Rows from block 2 of the text decoder, named by matrix and row number. Rows with one number belong to one attention dimension. Each number is 500 + 40 x the weight over the matrix's rms, rounded and kept within 0 to 999. All counts start at 0. Numbers have three digits each.
# q: cross-attention query (decoder.blocks.2.cross_attn.q.weight, 192x192), inputs 0-95
# k: cross-attention key (decoder.blocks.2.cross_attn.k.weight, 192x192), inputs 0-95
q.4:544453603545504456503524500544491492481398471509515548483490515479474476440476557580484553497590452399471554539581544439436518534530481510465494471531450495452450491523448537486562561554573501570520530571536498492491541484439480473413436483556512559465511479595392452456511537555468481457
k.4:473414570523475515550541522463471531549474478456511485500547558558555556553516518475557461441484491410451454517469469508465448523447529543498476491470472566426535439524548461475477547481444454535511449468463501452534452523472471499506539545512517468475460496480503412550534531515533479468
q.5:431527410472533525483491498464467542539606493449466434499544494505516513528494475448545456504462512592510429442418479568531473478450517468503464518490549508517514499519532474496459436464466453422489497468466518462498450519536538538573568502431476482515482501436580565534483467489526530529
k.5:509587465500527507440459490527512461452513494516504512504486461468470444474507489511466515539491516551526565534514543498525517476535475465480528516502510454557491521487504532527512455509544532474488563527531511524457520483519488506484463463498486493506519538482492533481478475472474500520
q.6:625512516516582423525532433556570447533421466466504519570444499463486504523441525575451632484608485422502529626568528422468549595600541501476526424454460481491442522532575444411425512477527521515556450554637545441468498579424509521371509511489495454441454513515363518525460494533522494456
k.6:489470550521470461534539488460467463533466435424469513533552526537540513462454510486515428512541494503480442453511509465417452505515499487568469458516526565463538545486501451514490533499457522501499429527494568421507510548491473506462454482490502465533417423489501501543568499499491558522
q.7:519456573566490481476496538495473526482418460467491546450517535465469486412480550527521491482529461415465504478557533492473520487485482473481463493527477536471461512536430572518582565529543491545516511557501478505506531440472464462465449466530515563528538463623485440419486535534494491448
k.7:474442558507502535568514563459503530505464489473487454460510533543563581581529543509539500457466505407488464473457421485515476522423517538502456512456439572462532422532518484473518567491465456510512485474472462489537461505473501491523562552505520495441499540496495411537532527527538451463
q.8:444503476483443511508458533446472540532515455484543451468546501497480575420535476420565437498462514489482444474444457540514471460465530496524434538501570578488574504489481513611545469502459483468488485515459430513508501458571476479601483469517520486544599486525593525486471485449485550527
k.8:556519489481545529510446505517568517449529583564510413397426470506513537577519550549508583490439510486553537461422415476545531479481445495456526566510469465511495483497445519491520513529511516489501528462476435563483485460516558466527549513496483527447565550511481498472462472518496487444
q.9:419522428462481529504489520448471538536582500489519435494547505513504541506530472404565425506444533571500439446420455565552469461454534507515462541504563530499573496485508479552488454485442471435486500467454469515519484491568512512628532488482502463536527494440617558520489473458500547547
k.9:540576466489552524462450498541555494440536563563520482465437448469475478512514509531463558531466517545553567490482485498533541480520457474471542552517488434561481523476468540510529463525551533464490553496512464554458506456526535497504503467504488532487553537504481540462459476476481495476
q.10:470505477487444482504453534460485537535505444458534453485543491484466568424509481427557446508459508464486436498461465547517471467473524497530430524480571584472549502492497521600533469468462492481495477530465438512503487463584474476595490462497516488558598486537574522477458493447500533507
k.10:549502504480541523505452517505568515446523582559490405391424467511526543585527563565492579521449515486558525458424420459539553483468445486477526562525494491498510482476443518486522522530515509492495522474467437557480502466527562461520547513496503512456553547500482489468468472528506488436
q.11:427482468497458502520492517480437548567512456443527448444588520505451550429512492441584449495492456485488432480435484538494479488454521487505420537515556553492546533496459522583556466527447499472476513527454425500497494451542526501588488471526471515515577488534573553458468486482525516512
k.11:542514484503556546498429509530568510437543577559506445438439468503514521566551544540498560498429517469547546484433419465524531443483447477442513575523465457496532473497448510461529504524533517472524558478485450541467477473536528444513504528501505509452533573496499502465449455510484497457
q.12:613511547484538463529561465555569436488438543524517529576426490491499454580491514588427569501572513461529556579577528431483539560578503524509576438486428432504465522485552486392441535489519531552532496503571549504477514567463489491411484539530501476441424513490393492514517513527500460473
k.12:464475524522455455508547475466448483545487437448489565583557530503497483422465472455483428498575483525467438487560574519455462510539543489550484424518542524495495530491515467507468490472478503501491447518528574450528524542490465536484440463496508489538443407500526522531549518479490546554
q.13:485510440483506530508508506452514494554548505471502473509560474484501489526524482482511470491471516557495464447444433559530499472491527484500504505497545506486526532475543500488473476471453485497510489497492493521503443490536506500545512509471450463509465475479591552528482486496510520548
k.13:474581470499512468482487481524498457466491483500506521516500477476476456468508490513453503519476510534510530528516520477511512435532460462464518476533519481529506526482503529521517451512550531476498526511564504515450514500502487522457454466467495483519506516503506537475486489477468561529
q.14:515523469455530544501512448532557459438567569566485511559438477541575465608513508522449534526484564591555550510516512468521483496541480529503588484485448422534493466483544432448416500483511525495484509418489550520504501553473516539472529530484490471469429534395475503560553502507482493545
k.14:488540486500474464425514455513469477534517473508517591595535499462436412395478429449464451524560487568481492548564613546492497495569525489504530439525565453548443572473538495517468432497533488499502498518543549497501543487508470556492441439493479508573494449501503544502491513483473536577
q.15:452534412456522525519515483472486528546605507471497410526542477524515514552482454439544487521476529582540449492415475550534466499476524488506491521509543492537538496506558450504457428461437482427475503460477506455499452525525534547582552506446465454503491511407565596552502458474534535528
k.15:517572467485532485446450471547521472453535531554506512507464448456461442461494489507459524553496516571543550516514526494503542462551448454484519523527518418557493551480473531512514451513558566465487556516536509522448526502535516508487449461506498504511514519501519573443455469458467522515
q.16:395474482531435556468436558447426557489532488498498522405561530512490504420536498449563411497429466539467466399456487551500477431414476477490439563535540537514529491493394558591590503553489473495463524471410451536542505408531499480569488477501506564563565494529611467439508499493489496503
k.16:516503464481525548504463531531527533480510549537517454446460485487493523568542506532520559481429508450509552529465440502551533500453487526450506559476451474484506440522500534484521514513511472518514550485475430557484466462500523461517564551507494510465565589503481473473453495526509446460
q.17:589503551479495484516550500516572464474455549527520512559443460507518452557507494557443513514528538485534554542558507458491535520550480524527565463507451453500487508476548493433469525481511528559515502502528527529484511533500466486449471544518508490465443513500437484527529514502491473488
k.17:475460516516457452502526480472442485520497464478490556559536529498488488433469482457476459495570478527484442498560565518492490515513529483539480439511541509513482509490499492502473489466479504498486478509530554479544537556501482531503449489485512502522468435517557541508527498506515531562
q.18:587525512466541454531545461528564460521468513497508481570452472493497491563492486543444571488562521484524521576526499458496528553568519529509543455472469466482489510480574457426422482471508519502531478517565525487467494573483519516456520536507498451441442507473413533565490485507514501500
k.18:502491511524473456502529470480459471512496458459489546551533516509503476438453493474481452516565488550489468474546559490457475498539513476542508445523554515512501544477482473521481478475479527478478464529523572456516539543509475515480433467488495504531446418497526543514539487483495542541
q.19:530450576547462498479503512509501495520422452475530542464532537493469470417505568563492509481536464412481515495571529481452511483512483498486482481521463503471476527497428552503588579543548518572500522555493458538514544459451461474479416476571490579502521465630501430443504531551491499471
k.19:463420523509497518589494519479503528504489488490518478489521534532540570549522516499544488408464480389495456486456397484507469461463508542459450492493446518449525420544495473450483547467456454502531484459498481499546464507471498451520538573501505489438509560487519420537504515535517470486
q.20:551530500502526476478494473517551441489487508505463535541431499494533480526480496543435569500514519514506526534557501487488512544531497494506529461448463473495467502503541486445433522460525494502523458500559572490494498554469498514435519515434515466489465526488435477544500504524515481497
k.20:471497532508451461499543494444446461539460416438478526535547526506500485449465474480529460509559499537466462502533554503475456527518528508567479457489533557509496532495546501528466512479474492533507450525516562453517504522471438537477501473479508487537452435489491470545570538524508513526
q.21:489511470471549515487530456525497498484573531521454476525482469530537468567489500519488526511522508586530527489490530502505489510503476492477543487504478448529468486520536443453448483493509487478474519472495552460479490557463543554473550529471472491439438537416461529556532491527515499541
k.21:472545487517486478439500457521464473518512465487512571570540500478457428418484446451490455517525497550479525554546589528482494484554510485486509466506536468529485552494545498516474442489531519485501516513535557483485512510494449535472436470500497480540481489485515516504495507467473522547
q.22:427503431470445525490488521481464537483557514514512450468523502510489524501561488421555401507434499552502454423443475570561473458439505510546479557500547534511533533472462531545507492517467493471472528470429474562521492461584511479624519485505503498542525506459602513499507495465500483545
k.22:514569452487537542440447483542559503462542553565521506485456450465464476509537491525464548526482504519527558504483516537546568479536497478457524535508480436587464511460487530500512461517541504468503547476513455566471490446510518513519505451511505508485564553500473519463453501474469476477
q.23:464460491569511525507471484518444487497477466518527545436544525491480490438466536528513532477499452452460520502501506480477519486481515487440480521521490499515493509506435513513564521545495509506493516527519472497535507460441506485477471456505489528498522470542505475473517510546501504474
k.23:478491521489521529533508529509525522511475511500496455470497495515534547562539512524530509471437516421482488500446416484476490492461493519461486538490442521471553468523518494480521543528480474518526473468481455472483439459481507476488557522519497458466479542496458414510487521503485498457
q.24:585512523508578455505522457536561435507467496494473538556447479478515483554478519572426584478555502488502532562549513452482538565569522499487553441454465463487442514510562459406421518469530500523542465524607563455472490567444516508397528519480485460444424493486397497550483508538517489474
k.24:467522537517459461516554494461453458526454416426480544559558527516515483443473482481505430506543498516452451482535540479444450494520527483548484443501540557483507540485542486524476497487469497508508447534528567425500511530482445537458453460483505466546420420488485482528562517494487548538
q.25:443508460479433483515444514464475543555516435445544433479552499492463592412515477410590453513474513473484423509443464540509446481470529499518419532469580595479570499496492492629536457475435504454486471536462426510506503458573498506610498445500508477550629505523582548488452470455504547528
k.25:559508501499544533502445517507568512435538592565505410393418463508521539584532568566498589523436519492565546456417417450533539471484427485475532577538494470503521491480434508481529508528534512483507536482471450555472502458544549456515538508487497516461553548503486499467463466530498485445
q.26:588533536478528456501510476517561458496473498479465511577442487499516474522449498546428575516548520484520525579556517473471496543566486510500519439458461479483451463520572470457442493441547503507525456514553545468478497567475495533432509527474501484470475519514415489523493499511517506477
k.26:502449536517457463512533485451447480531475441444474522526537533522512499460447498466522457501562486535483466497534541483473449519505525504570490452489548547467500518505506475518468505465482508516481470522498571455538540549503476498498481517487504514528454438489532498541558497520534505534
q.27:441507440537490559492481499487465511512550490503517535452561492501502477493496488522519479482466482539491503467472484501489517468454513476466498508509501465530535530486465475493513491522456514471485499482487489533530481471472528508526505489449475502510489487497543510520515491527522509512
k.27:467533505496505498495508468502482479496479456480491500510528500494504484504521472505504494484507517482479517527497494486486469442523496499469510496510478460524532512502508493512505476505479485512513484496536534482480487467488474509474499467512467440494480516507477429521498512473447513524
q.28:456511513475484548437462529479491553442554499506458504499521505521525515485507514449534434513437513572519468452525525547517466454469476476526478499513531533514503452523491493544515525475522454501474512473430516477504504471539471504540514499480523543543532498488554460470507531476481527500
k.28:520476488479493545463473529493522530502522546549503491483474495490480488524527506504520528502483495509519554517478491513552508537489517526498517516492486464508458476502517503467490477478532466519516542512469468574523514447503529472521538539510495550496579523470474488510467510533511429468
q.29:595501536508592485504579451575543431468462564541470533556425514494519428609466541598410589491574493491523576545570542445492544556570494507481596438516411406510430516505537499345436545499550513539533523479575581475473506575413509503382499550519485494433373509463392488520533522545492453472
k.29:437495520509456459498564477483449477570469414432502590609581529495484462411462442444493403492569482523450451525574586542438454521541560508544470413495520530496486538507560474518468485473486505509490448518530564431512507534461449555472448470512511477554435428492509512551545542462490531552
q.30:581496557541544466494490479528543451477437484500468564514435490487513488481457505578425577490542498450496537548558520460446532539555485496499517457454457487486446488517521503463476523469547498527529465543576540473476507532436485501382496500494509499475478498554397451506498507524497490458
k.30:480451545506458473539552503439452490543449428433465499512551541531535524488476499484540458486543491482462444482509505473472450523477535519554481457480515589445514491521529475512484536489465472537503441521491540435531504518473462510490516525475498495516441461500492449548569527539518502527
q.31:590523550491498483486505502503580449467474520541489540565425463498531463544493507560408534511509545487511552545591510462494515516553474508516564442477454468487462474511560467441466535456538499561518471496543559498495511541506448497419480524476530489495455515503426444521518530498488489479
k.31:459473524501446455516552491455442483544464442456487538548548535511498494445458479470497449488557480527468438497545550512487457533510532509553487427493536544494477511499529489519472505475464490517486445507516543475538528534475479541493491478491502498527477424505515497523548528498516518537
q.32:566518514479554461515533455539546441469474549538476519566407482500540456591494514559421586500547528511529550541541521454507527551559496529495577465474434434496457475481544465404420518492547511507525492482559570490482503580452521514421528541497509460444408514439417495555525508526494476494
k.32:470513509513459470486566472478445477561466430443508572581563529497482460419458450454495432506570483542451469510570585530454463534536549501550502431493537520508478551492540488535471469483484503504481452523520572439510516525475454559477468460497496488563442419499501509533555529466503515541
q.33:446488500530453516503469549443432544552471466460521489432575533493452523407494492461559448491474465462477447462464478539492493468445511473499421534533539552511546526492434580576589493524471487483486500521450434505512498431523480460582459482522501538547577472570592504442481502493511520484
k.33:528476485483541535537463529517545536462509553533503421414447481509523557587528543536529569466443513450528522487448402484540505481450469514467480563481442485488523442537457523478534539509506507508505534472479436545505463485503545445532557559506498524439547581521501477492471495522521462451
q.34:597511536523574473496519475526560452504463511490475550553451481478518457554449515581423572488545508479503540550559521460483543543562496490480554445455447457498439495516561479402445517453535504530540466519586561465483489554438488510396504519479486486463423488506414471524493510550512493457
k.34:455496534512458459524565501455444470529444405420477544559563531513517488448470481474506431495552497507455439484549533487450443509510544501558475433493530558465504522498537480518483505488462488517498446531527565427510523530477450540467464481483501468546429424499497486534563534491499528546
q.35:443501469491417500503433546440472549535511435454533462458562487492469572395524469417575424508442500479476426480448455551507465459447514492527412542478588596476561497488476514627555462487453489478483474535449427526514492438588479481609492460485517500567623493544594512474457483448503535517
k.35:555497492485540534507443519508558519439527582559492399381423470512526545597531564562508593506439515473553535465420412457551547482461444489467524572512483482495512465487442521483525521526507501497505537476467437564489496467531557449525552526488496512448561563506487485462465465540508476443
q.36:561522479473552435521538454520552477529504483470478442563469467490506528530460487503476572509563521484509499576495506491504495568547516511508502455452514498464464505527599443457409455446505497474532472531573543449450480573504520535455549518462490441455474521474419557566469485490511508501
k.36:509529530506494461479503467482494464495494474476484516512509500518508481460457516490477465544541496549508472475514550480458495493529479459542490476504544526517497561461493484522491493506500551472478491524511546460493539547511492528484439463491509482523446459491522540514536481490505547524
q.37:555498514523500487502506543468542515533441495467481491499508548455458510502486475486467490456498524461469475500493478533539528498503525524524482499473512537459528537461512565479497487469493510500553475502530493515499480479525471458487496507498509467547487466545546503513468481465508500452
k.37:527490445488513454543505535530507476458487523491496483467448474493505511503450551530428529539498476518541449472550514483513541541470476458545483470501541543519476484505479526535536519511490542461451529548494465489523562567507547506498495501450507554494486501530562610485497467519559500508
q.38:513517468472562537498543442539522484480575550530481480549477476533540459599473502527477546515529533576539541508494517487506496508529495496481567479513461427533487484509558437438436488480495506486479516456510550468484480568448528554462530531482461472437422525405466546562538493522502503543
k.38:461536488509497457447498457528475467511512474506515572573537491472455421414483443455474458519532498557495501551546576524473499477565493479486502451531535458539479566499534503511488447502541525483500505514550547479481518504494466546475427459498496482543476480505520548501483513455462550561
q.39:587485573522526467503525457567530467505412484491497543529461536479488472489433526582459604503602489412497554585588536417433512559569493504461520444508427469491463487517508486462512533514539551529529479536558517460489535529403491526378464500522506514459493519558393474480493495531490492465
k.39:481394568522467480556549499458462505554461448436488498515556551546538537508472509469559448471532491470469440493494470488449438517478513539545457462492500554431528495548514450487482544483456481532509441498475540429556490538482473495505515539492506493500442457506520465570555524512530498506
q.40:610517541512558445512524467540561426487434508511490549560423485482503466540477523587420589490573494456505546576577526436473546568578513503495550432472454460482444511512554478401440530481546502545540475534604562475477508571446492493387488537509509478455437512505377476525498507526497469461
k.40:466467530517452462514554487460445480549470421427483538547559534518512497449455486466514436493561483508460445493548566507448448531523544502556475430496528557477502519499527470524470506474469510513488441521508566437526514540480463525478471487501507482534436418493508495541562529497507525538
q.41:587468588538501463500506480556535458463394488530498571504449505485480477467475536584441573495565471403489572566596540430449524536554473509489531455492437487484441507513482522473529559520556542575515494544549513500484534497446469478375448494544510532471498505581381430463510535539483460454
k.41:471403546511454482551545496450470521563472466450482499516551554542530547504492501477549454460520482445456424485492482496466462513474529534532459462497514569425522480522517453476468548482453459540520430484474522453550481526468475491504516543492516480506457468499511446552539529541519509499
q.42:487530409476507476543513472493502484585516488447513425511526483491473520526492446475509523481513498523504450519428446542510508543508551521509484502473549500479558546446545481486436431478446502439520474521532502490483452531520555533557535534459466430489482507450526592582469446467530503525
k.42:530575462502528467472467438546510453470513491489505515513489464478484444463470484507477505531504496548509539505520529482476519443566449443489505498519527451534506554487462525542505462504532572475490519515536537481454511521518488509479450460483497498526477505519512568476495470465478540516
q.43:428501473485404502510433551437468557538521437453536459457566486500474571399532464413580420510437508490481424474440456550506457455445512499529410550481586593481569490486473510639557459494449493473475477530436420529522492433590485493620489460492516500564624493541597517475464477450508540519
k.43:560498486492541537504439522514554520432534585566496407387422471508522543592535563559503592504436514474551541469424415458555546475465441488460531576511483473500511460490435520480529516523512496491510544477471438566490498466540557447530547524489490523445564562507492490451458460535508474450
q.44:559492548526528487490521491531524467452456521513463559511448481499522440525483511581432550497529479490508550517557532460467542530528461492491540474502451451498437490507503504426486529513557505543509506517537553491488505522440504505401493538492502527470440513510411448510522515535499461474
k.44:460458511506450477514550498476426495551466417435483543551567543512505489466475470458523443479556483488445454532558560524475462537492562514531470439466510548472498483521547485514478509466461480531495468522512548445537505546478458517495485516503507477524444458502518486533542525506523496547
q.45:425498477467465548451481527460471532451570535540499481474513500530529502521579516446536377507413518580529463398473499559541495430427497468548505531531534508518528508476465526532511525500491471491452544440404497540504509471574477470619496516519524541529505495442611481506532527476455510558
k.45:479559478496518545445478493507547504475519537580528522513484494472447464496560475499478531492502501525507539536495512552587531474527526501434522500497472429592425493490510514474502447504537458483531548454546446583513495425499501528542499458511498504479585537514480501474450528477473467498
q.46:547523545449497452493514499495554488483483516501472487558430467511524503522522494512452517515514531505528512529524510492489487529538474525538517461479499502467470463498549494482443491479550482519508481501517534501457509543534497504472521544498520492473482524491452490527495517484490479509
k.46:513479505517458475481510485461457484525520480484501533526528531516487482452465496467516473498548481544480499512533566504503474536514520497544513467489549519482474515492498501518454473458501515516491500516495556497522528543505477501504473526484510525541495457491534514495536489534528503521
q.47:484485422552548519530505477494490502558498473464510501463562490476468502491462462526497550444525483511453491494438459496482548520495552493446478507506531480485530549470506482469469452522440501463530481532571503489505445499442549508465527513439466446477466479496500556551477454506524505491
k.47:475573502500521477508502482515492454466463438438483489498518480502531484510489506515477493508475514473499498498506508468448499458522453461485495489507485525511553509497502510542532500519484534486491482512550528428444485515493478515445473465490484437497424516511486511494520485474462561531
q.48:441493538475474512489464481493472548414558513539548493490491471617558504504492448494528512558481533519596514501474526521469475481435371420516541509535480479563504437505531458543556495450486531477361522464416497458478448488475498628513554483432497477513548521427474488454544504512511501543
k.48:536490517487516433464470508519542511454527539531464456456427484495446507548484522530529574558437529534437549540468463502548349445583465506463463496455497479517497517565537425508509490596501534546560518475562459572419458443555554488513439443540458445479539450525394471514458494505400586521
q.49:503498441489461563501469567402528509534497483496454487490505444460469555488530449474472448446482454605421459457470436558536523450555480524458490541498564535421515404478507452538534425521516456482552461533481474478469487468520531492463490533487518519509496478536502454535465466511521552466
k.49:480497524568521554494489481517495534458460456485522474497516475525517516527508566455489466481541494468504524491485513533411490477468522472474479464517462514509504447491529452460499489481467523445550479509560528433540464451528532482442445455468482447423431456434488475501512477465450456515
q.50:443486466554481466470457436547456512529495455450471466443491560474480581482446448450557530489488446523483447542447493539531491527480447498518486547462531560520555534524477535554537457466470511430481487522517492454474500480435556555483541495441499510514560541467540498501449438476539460474
k.50:420543476521486529457479505530445435465445446477472474492507472486479451528491531475518505541484499475527631525501546541460567503548492507478478484562457492492505471488553410529538476517462532462534555549559481480510537470502556522458503460473423457475480465494459580499481472477428437533
q.51:465486562440491535499492521487477524386572546574519498508473469630546476523509470503493476554454539509599529486482544525473485467433410456527546494553460455570475423496526478510531507455484514498386545442405524470485450508519477547531553502469491466503509519433477474430568527494496491531
k.51:556504508464530411462481476527556520458534549539476466462429482482438493541479497532524579556476540550442480555505486516570359446569493494454478504439500472527486519552543477513495493578525524546521484461556456573414435458545521517523447454541489465481538459552418452517448516495431621518
q.52:491481574432488527519524540495484523418561558563507484518478480602534452516533480519484464545467552504593526473491553517459492489440468465537521484549465446562472457482530496483493506481499491516427551458438543487490469522534462507556538514507492475491481509464469481441577525483485490533
k.52:546500505451531403476500475517561533483551554536497482471447496487444496521483477535502560528480533542455441555518499521579371460549514492453490506447513480512483520516540527502481510538560512545485460456525463564400421473527478524533471498533524480508538483545454444525458538501457625507
q.53:510493482560494485473515490493509512560460451437463479476529509385474537471500516506509513458549450540415471478501479513527503511542513487456468502448557547441495531517481490489500476529543476494586475568542480484484540486454509512440473512523491563502494489573490481570434469522495519486
k.53:449464514562465559514506510484443489519482453456525517530561526531544517480512527444449414425480453426543531458478501510426583524429512507515513468565512540458517442431508487477491507438508491424478519512473537440574536505484503471467520527463515514503460494417552523498562499495536409490
q.54:441514494526513474479478433557465519453516470461501473484488533544542531487437483512523536535516506502573469537470527533464489530447433393550517486458503495567520554514535517518503496405481507457445506488506517410468447505452531596505554499421489487511536518469503505479494487492524462508
k.54:485513513505485476472467523503497471483508508510454479481465501485452497529485509493525540545431510518476602512477493524529435465567471529486467506488463502499511491528539412515521514570503550539559545494533484568423462452530525491485475448504480472513544449487417511529481513480409524529
q.55:429483565480498510493484469542444525390566532572535515490492508647557484509492464510520509578467545468618541513476560495462468493394382427531544489543447448587511460505514482518551513451476539487332555442414516474493459511472497585520580470450475449513536531419482494441576517508485492544
k.55:550498521461502414467477506508533511470543557539463464456422488481436504538484496537527591562429533554448515531482460499580357450579468510472483516455515463512496520561540460523500489589531527564532510461546467592403466450554531508530462459546480476496557444557419465509453508505427622519
q.56:533471539463495507523539554466497487500508538542539515528500482506498441503546521505496503516483512445503545480537511462493484488511529556470489487567473477488460455493477483479508534584540510557496520504467488583529534513536460439526465477565492498490480494512467515476537549530455520523
k.56:528496486469516488512524482500523522511532522512529517511513507506518502478513464530485497465527499496511408517533505479526501540478525475512538518488537478508493525483469597503485497459530458506438463482468492490515510538482457512540521579519530535517505558555552467502495513519576526479
q.57:469492472573472465474481455517469504574476457438493471456504558421452571477474463443563517490502434482442450529476473524554471517517479533482460543487535578510534526528452536550548475520494512449508486557529465520499553479419540516484500460495508522518558532489534506528441443503510499468
k.57:410530464534484583479497488511444451474435426463496505518547475502530462501518521457490455493526469438560591502516562527429656553500516494504514473583467488496501453456510448513540456450457490437515550551526487432561585482471536522462521509480421474469456520518510614471504451493479392527
q.58:527469526473496495522539543476492479514489534533536519517501496488491448502553519508497502503487510444488539485528501458498493494512550570468480494550473482477479480481463498473495529599543515546508512507485484597536545516526473426526470481573494492485473498518474517490526536526461518525
k.58:517495488468504501519521489496504509518518514502529521513527508506532494476513462526487485460537492491528408500535508481515533540466530478531540523510541472497499525469464608505489505445525460498432462493464505473536526546473454514534541587510533542524497555549573485499505506521594513480
q.59:557518521436518536529533564449545495473507543547533525552505436525529425517554545548448468501501556494513551454538506472465519470524558513487515456524480451466455466475527465449451527543526481566529505475482506551525496515577445447523454523559498491488438459538472505494542561530481540531
k.59:569453526474511472546512511467541563538541553522532524507493527515523559482507478524490494462499504521471368483493449453530420500452505500521503518436545499501489529521451589466465519493526467548478451461445520523495469533501459466537497544517562529526524524491552417499515520526569554467
q.60:502485564428487526520528548490493528433552554553507483519480472587532451515542485521482460535477555516577522468493542516458499490452479467533516488543476452553480459483533489481486497490501488515446539466444537488490475517537456503555531523516496479488476506474465487449565515482493499534
k.60:543490507455530408481501480513558538487550555534499485474453497490450503519482482533501549521480530540454440548514496519570367459541518492454489504447520485506487519512537532496481513537556509542489460457520464562403423477525481514531470501533526478508536484531460443525466535505458614502
q.61:443509446559496484470438430539476487515484451473465486451485542483483590490437460456529511487498446531478448550455486535537502512493448489525503540450532551522556531516486523557533469446461508432483475509530494445469488481448569552467535493424513500512551526468553480518449449477539471463
k.61:450538493531491542469475513521463455461443447481464471495495479479483465524496533464528509544503502499512615511493523539469561494537483507494481492536448506512503465517535397520540488528451537479554548544553493491514514458523555507462494421487440468465484462480436573492490464470434446542
q.62:439511508523514479472470430557463518435527478483501477485481529565549536492433487506520540543515504490586474540474537535467479522441410395550527483469496491579512534523534506527519507395477513459423512475489519409464444506450533610493559492411481486516547523454498501469502502497512459503
k.62:496518515500495463477469522508511476477513514514445472475450497484448502533486510500530554553432518529465600514479490519537419466571465523482465503476462505505507496545544410520517506575502553544563544493538471575421456453532525495490464446509478467507549453502405499521476515485405543527
q.63:468522503497503509504473482506498527464527500500473477497486482548526523506457465500501497517507519558549486505472506541486501504471420417535536503489513494540513480510549479520512469407465484474454502478481528398460445492495522587486549529425505492503514503469488488497506482474534486486
k.63:508500512517512468473487502515525498471507513521475473472446484491453504531477531485514537550471519527455573519475489523509399445562477509460465482468460524512500491538539402504506500570491552529563525487545482544430441451545535494484441421508483458484516450484405485517475510474404526529
q.64:513509437565520469487487459513513464570450453444492512492515535404469536483467523486514543464519451480423479528515458476535501515556548543466474507453521543443516552505469515509490505522509506495569464541567467523518532492468532477453460477504503515509513493536531522551441488516493506468
k.64:457507492537472589526509517479446467525459452462515527532556508508557504470521508474495442463524468454553538449491508477434638545449487504545518504554488515490513481472456495497514497445457479457496525539462540434598573536467494488477542514463489533501467528471558554479541467503560390491
q.65:565493491477485522525528567440539480566472521516500524513517468434451466507568519495477460453484494511414521460526460469532522477560595606454471515529504508423488469476466494475478494600525487539582485519512480588534554490551469385506440510589521513482453474545505498531497499506490541497
k.65:504483487498507540525536478492490527522484484483554528525550501515552498467516490498469445448573485474535400483522513482462582536427535477518535495521536496495493504456455590478484492421496448457441456508463529424581543547463474506509533558489521528490451549498597501479524482517594455472
q.66:529466506484492501510540551471501478525478522528516517509506498463476464509557516501491491481485489467454533477519490462521509487524564595459481503545490494446484481478454507475493512613543509539536510514494477601531549508523483408512464491578497503482466495527488508510510518518472521512
k.66:503493489478501520523521487496490504521502498493535521517538503510542488473515473514483470454552489484541404492531516486495570538447531474530538518525540478499494516463463602499491505434514457477430463501466517446566542552474464513524547572498531543514474541530591499490512498517600487480
q.67:563495476517516487501527529483532465579451485481463507504500510379442493498527559504473486438518450486388492483530485470539529505568612597466467494477526528419479533489458533456466501585534471532648483540565491548509568501526494368474428518593510544478452468564523498544457514509474510475
k.67:480502485515495564538535490487465494535475457464541538543571514510560489452519483477465426439563473462565424474523524490450645547412526487532536499543516521487501486442459573487495504416493457439434484518448526416601558566461460511493552549464535554511449544480613531486542497498610420483
q.68:467500458566493443486467430546469486547453448452501507459507552455476557482454488478535542482519456463472459548479483494533499538506498512503476528449502538505528570508461537522522495495484523457506475528550484499500518490458554518479508475465512510505543514481541518526461467501503472472
k.68:441530475527467555496496513498441434496454455474489501508525491491508468494501515483501480513496471470535592473492510502459610526508481517532499485562466493466515486479495447519530483493459521464515550550505513463537566507478529514465524494459458501500478506488504584491511465490499418515
q.69:563502465506507500521535553472532468589452495477468512508515501391435486495547542505470470438512471504390489475521464477525534503566631589463453505488518517422492529482469524457448492585529464526639479536562488553528558502536489356498446518591520523474441465570516502548468491500500521475
k.69:472498483514492564530536482487470505535476462473552538542574512510552487451513484473460423437569470462560425474528531498451635550418540489528544496542521514487504486427462583485494508402503461446433472518447539420580543553454455512490551563471539545511453551474615527489535495498603420486
q.70:467527496515508500478462449530498523459524474473482478489489504542529537492439484500510511522516502529554467519480518546480489507473424407543526493459512507551508516524546495528514489384466491464461497487494519399462447494470522600481535512417494502520537509473510491482488488488528472495
k.70:496504514518500477477472518505506490477498501505457476480459496489456510534485526485524533549441515519462595511469489516509428462556468524467454485476459518505504486541542394501510498568487546522572541499540482555438458449528536487477452429499468458482526449473410499512484502483398517521
q.71:541498567437520530519550558471522520446535555550520519539512453553533419517549544552458479519505566485544561455546538468451501482482524484490520447541464434501445464488521466441468537521511496560499533464464522521516495518550435472521491518546482495492445479518445508472562560522466522543
k.71:571453527464515424523505492476549548539575569529518515496480526512497536488491466540487513477483515532463378490496463470559400471483504489486504522439553502507493544515480584481448525510556482545459455440462504542457458528505454487546486525516570531534528500511535410512499550517533600468
q.72:489517415566500489470451451504508491569450435448476496467507514414469588490459485461520522448514427532414449528474453520557509499549492522485494532447560573451543516525481500546530463499495498454551446535543465479475513464464557525438483498470515532508535504514543486559415458501547502454
k.72:442515499560483594506495528516451468480424431465488492514531485510529491501515545449502456502522480468532597475488516507416604534473489512532496470551468529495503463504498428501536478488429506448541545552514509442583556492498551482452505481476446487469459493455498564476528458492498379517